A small image classifier, trained from scratch: muon at rate 0.018.
Rows from block 10 of a small image classifier, named by matrix and row number. Rows with one number belong to one channel. Each number is 500 + 40 x the weight over its row's rms, rounded and kept within 0 to 999. All counts start at 0. Numbers have three digits each. After the name is the row's rms in percent of the matrix's.
Before each channel's rows are labels from the 100 images, of 14976, where the channel reaches its highest value: "strongest on" is what is common among them; "colour at peak" is the nearest of a few named colours to the mean colour under the peak. Only what is clearly more common there than usual is listed. The data: numbers of one to four digits printed on busy colour backdrops.
# convs1: grouped (4 groups) 3x3 conv (model.blocks.10.convs.1.weight, 192x48x3x3, each kernel summed), inputs within the group 0-47
# convs2: expand pointwise conv (model.blocks.10.convs.2.weight, 384x192x1x1, transposed), outputs 0-127

strongest on: green ink
colour at peak: white
convs1.98 100:536473480508477519524452525499508430469479463538559560511573447414530491559417506429488492530481522503463579572530496474469486493491530511508556
convs2.98 103:476570526486458438544472436498536469479566460456551540517476571524578476574491403471519541450539432498555530497532498500493473490558497499588506572502514562466479485508562437513540584552549615440474491449532473524537519450495470465503463511523487541466492505534494546544484590500470555442547521554485489500503481503538493595447472438508546570556519531543473505483453451446463567478562

strongest on: red ink; length: three
colour at peak: pink; white
convs1.160 089:460436426522515477461481568560472449504433531502486513554506431477468517504495453457446465473463545469506456462494500507532485528443461591448530
convs2.160 094:527505512557511462486453435524474442484499523391464463532430457434475541485527483479550514511444438524448533482490496398447448499476495471441521479472446529559515469525442504529503451479535464548445442500549433509488539486479482555491420543465449450460463454455483477519507519534480584478531460506531556502480530505549566524511538532456498454437499479514444433505478500573515469447449

strongest on: red ink
colour at peak: red
convs1.14 111:479529572520508511464552458526510474479459525505556506439485504557615468499435443464465508551534516512455478522501466503520466550520484471419567
convs2.14 097:487477506528392547543496464505507485524481528432493511531454423523511499551433506566542471492450511578540479481497510466478482463495474502482578563476446564507513540442490522532437534491541518487466463576498536512502519450429525522508555476574478497503481544520535504498452564579485403467482495481507555570573493498489533534513508438466479521486438490595434417545449517521481522500457

strongest on: purple ink; teal ink
colour at peak: white
convs1.133 076:478402443507515407521419492470500508524476524525478499544515481492489460466521464472454582475514482579517417522454463464461466462462504493498535
convs2.133 090:520464522485485481558479443560571527528525494495607502489562505545550459493481467517502551499406536474484543510557490450518534557464550501491506473526460513523512498529504504527523477516472509575508506509536442495545537444474460570504512446480518473536488543480506488540481536502507468544518498515529527432574533471552464553583502577487531518510515543462524509354541588524541552468493

strongest on: green ink; length: four; the digit 0
colour at peak: green
convs1.50 109:438531491555453436455514446525445505494474448589530447523478516525450465424508498448459554492469466456492546445476504419545495508472487495521487
convs2.50 095:511555460481493503526490473544554529505503466528586544448548459460510463464507559515531512511531573465503436534517544528622507485570544453502454462544445511481529493535458543510497509463445461452585506517504538554431495567367506483459558493519496510502472508504458462481484494400523476512493464512485499478495557494497509522495465506483490488406496491512541504499488535518528520483594

strongest on: black ink
colour at peak: white
convs1.185 123:494579474490466506540462450487601556520510494458444483536466482489475493520490447438489546442484528519559520472503560517597560515462496457528495
convs2.185 099:541483471547522563516443540497546532506531445551483513507470502482502509566514425502536534461550445470519495575470523494500490576468464544434449467535479525549527546542473442555537509492458490526419512427515490504484604450504438505505497502538496522505478403485477492485483598581550387594499465469554530474490569544577524546511502521493470514515479489479472537533497498546573521499533

strongest on: teal ink
colour at peak: green
convs1.110 104:469458510468534555542427500486492455505457562563471470532576483528582457534562501474559533456511438543524538527479460508489434462517477513542515
convs2.110 096:564457493460513452567543566447468495455479574569492531510508547515477437559541525416509482494441528480517425506514436564515484561450514528483457495533464526474606490465480493492493480499534446470548521461517498491502541362436543546463463460522505508524498519516487572463517536499479516479525514476522556492517476569472511469525466463521486426580542447468443458547523546504503568549481

strongest on: green ink; the digit 0
colour at peak: green
convs1.25 117:490467516531499477502522479478530512500451511490593520494494481516503466544507492455495490542547592508611472434444563489484460547563505461468578
convs2.25 098:506524543530483470558570474487422554541463541459526505542461480544469550529485503508436541477585510476465501436530528546498532527493482499487529461484497528431522467500513531469537479489523465474494531517478544548580509515572472537437461490506463475500449512492506527475518560501568518578457535473550480499556582500579493518504514480493590455544487501515558443504493504563524557528558

strongest on: on a plate; black ink
colour at peak: white
convs1.173 099:417519483486513509429450534537491538447494511447441520557460467481491499549466483513528478562528484522559584505563561517472552511462496558457543
convs2.173 101:488476470488560479557489467496546488512528526491519476447466532586484528479498528579484456449525546544523475519499518455534481529535519555518587585452489547541548454605524544552495497549478488449497567519525474546441523570541545506455477516506491503522542541505531512493478461519534504503460512492520549513544447477526521488424484575582493440558601536566516560506547485501553554518522

strongest on: blue ink
colour at peak: blue
convs1.43 148:478418448458504538464505491536485521499586538487517541519452502496421464548520508489578455526451509441515487455459551467468494507502553497473595
convs2.43 101:458525511550446490536500460501490483542440434502475494499503492424468575526518466393533511518478472508502466572487529506552589530467467488526510536503548529405530607501525531506456525528458560466523518583532458480495545551486412551521584547557616454479461441472536529542602438471500531543482482560528575536521552480480481547470472521513580461487548489480558491524502519450464490468507

strongest on: yellow ink
colour at peak: brown
convs1.105 120:500447568516545489549473521517529529491509527551472444456565447509504519547522520396510557523418458503456516524498492528475470448540449479539565
convs2.105 100:571491489519532489484516505429562512561495552583552480497534465510559473495576514501495525514503569526517550497472558490471506487546572518537534509511505473528512571524533529525479483556470479484501574455533504532425474479524544555467582487549502437554548535498551491538596493517489474527613557505561546489517507524500606459499511475523600549511500542552508502560522515507440541465503

strongest on: blue ink; length: one; first digit: 1
colour at peak: blue
convs1.127 110:497446527503534554484445455472456465474479510486478460491524468463584468544509508407440432515472488494466581512488531468510422431494508503504563
convs2.127 097:507517536547458495516479607528532501472497454553504497476491627565473543498542525525487477477469613504493516490457536450556605498493529534523472484562516493462605475518468500511446511535479458462525547483488545510551514450503525519484473480506511531488487504514507531440558523568442556485488477554476398481506547493458488537526542477493533486508532529386490521538445496449511548500465

strongest on: on a plate
colour at peak: grey
convs1.102 080:497512500479506462502461473502530448403546546452506438559503483506505524481523455486515515421514562496468494486477498444602474494566451429480449
convs2.102 096:453433523526458471501460480493446509502528463476517493463504435470483526471526519403484451473559520544538426560482562469545503480451533533410476413402447490429456503493493456466520440425477486399490475408389533551475525493493563516493475468506515454496503488488502505475486478521497475475514546519542542457483563501575483468491442490465445522474542447512463484463513593534454466480560

strongest on: on a plate
colour at peak: grey
convs1.184 074:499463465486536496444479513469472438512509490397506538447506567485453464453467469530572476467565445483455533554470448521500509444547548466534498
convs2.184 094:512518455501507511501536480400539492498520473512451470453497421427505475498495481491451452485507514501481484515460441494523482484460478495428484507553407440493475527528576482475505476512422491462498595504473551490489484500498481416544529599493470499500506494514513534483418513474534443516459486466487540494420501523507457525487489495450489514426536439506462476459469551438518474483451

strongest on: teal ink; red ink
colour at peak: pink
convs1.29 117:461506532530511510468516483543426498494475533490551523480503479590540430537447523519494489597548574481515525477476552438479479530487512478404530
convs2.29 100:493521509512473450547443547494583486459530566568504520560531485467534481463561477543469524452556448502471530541572583535462524475454628534541442551574550546519488488578472542554490543456534506410556507569543511437496488549508523547538510523559536564529494524533438506488542501482524618474534460494559483505505456493542508476459529548505465489530443516451506541587409538531501510507611

strongest on: green ink
colour at peak: white
convs1.122 088:509504532514470569492530493452552440478497523510464480393552499508460461475564449449435579504518505435467509530471482448483478552537514445483470
convs2.122 104:484527473500470502448580513605512545528568508530471512495536535469534464467497523571536524518498434468543515554475558524555557522494588508444514524528510478500502504512542515520542548518465505456564560468468438476493498463518505421521512583453515514500572477562522489561507556544541488513529502520475572501467522481536510509472539581501547473487547514472545542499552513561566529500544

strongest on: teal ink
colour at peak: grey
convs1.141 105:493451534516491552499411485520520486480461523547516446566548482505572454512481524427494546569444479502508566573538479453492456477510466462523550
convs2.141 101:563491441554516484481531462528537560465483547534540505517466541438547569524456473530456573576486532493565548490568503480550553464485498515538460441534510472515579464471489510489467493550541533489514508545499469493540536528480531444478513505565528520523527489545512469517497531484494524497486503490456506462554501473496571548538471507541508449554534504530488534517501585498569606536476

strongest on: green ink
colour at peak: white; pink
convs1.121 153:530468515462512477488432547495519485469505557558485538485539480470483520454549538390494600522451512553475471522497469467488447537570490544474545
convs2.121 106:513623475426480499471429471491496492544489490528520442491553571533504515513578535473509514530481502540567475551520529482491469539534545563518518512441541502454527537506516471498512449483563443530538496506572542489468511521503529520507469515502534541525505542550566482489573484547523558566550549601573540485568513541535466506492460491517535490540521536469461526505441426488497548515455

strongest on: purple ink
colour at peak: white
convs1.151 096:498527622476415485509508521508595493556503513447493473557412499462532512538529489500508528514516468552546503543508571501464484512474473552485508
convs2.151 099:615538571481472510507481512460464490487519551461519436528449449459475502510463500533420518517522487581541542479524513548543497449562572506527584572477540492567505519503499499590500429525529491462495491533470520490545507543528494488471517492454525517503511523496474473480420569545545494536539500550489479506524434499492436472654523498456489523481446540475464490534549489479510458476560

strongest on: teal ink; bold
colour at peak: grey
convs1.134 128:462424511490553471466501505454478478421455608547550483486549509487536494485521502429555520513460494479550472579553506502483503445495535488557520
convs2.134 104:547494525487570466441503499467564551523487510493448561505608499476537502509473453512446618524466495511453467489479406516562580525537509475559537535489511570496560530462467517532551510515474564407552438525472488508437582509454498521504499551515581547525530487490567553531495493494473419575507427505469481496566514447503575538475456480530469491520489412573527478481517541515519518533553

strongest on: yellow ink
colour at peak: brown
convs1.92 094:533529465544443509448516425526510506503496549510513555482478410526502428428443491509447505506488411482547461501468500456500500496542574438515524
convs2.92 104:495498450580526534483477545506525508450494519505434481543571537496508493526493506500506495424471434492481472543450416554454477438422501538569562488497574544498556464479509531477595444524508454494576551507533496487498419497524490474531546619473486521499490470487507544540481527486554539545500531548423492464542548512483503518511523563436550495425495458509496487535548543499470480426517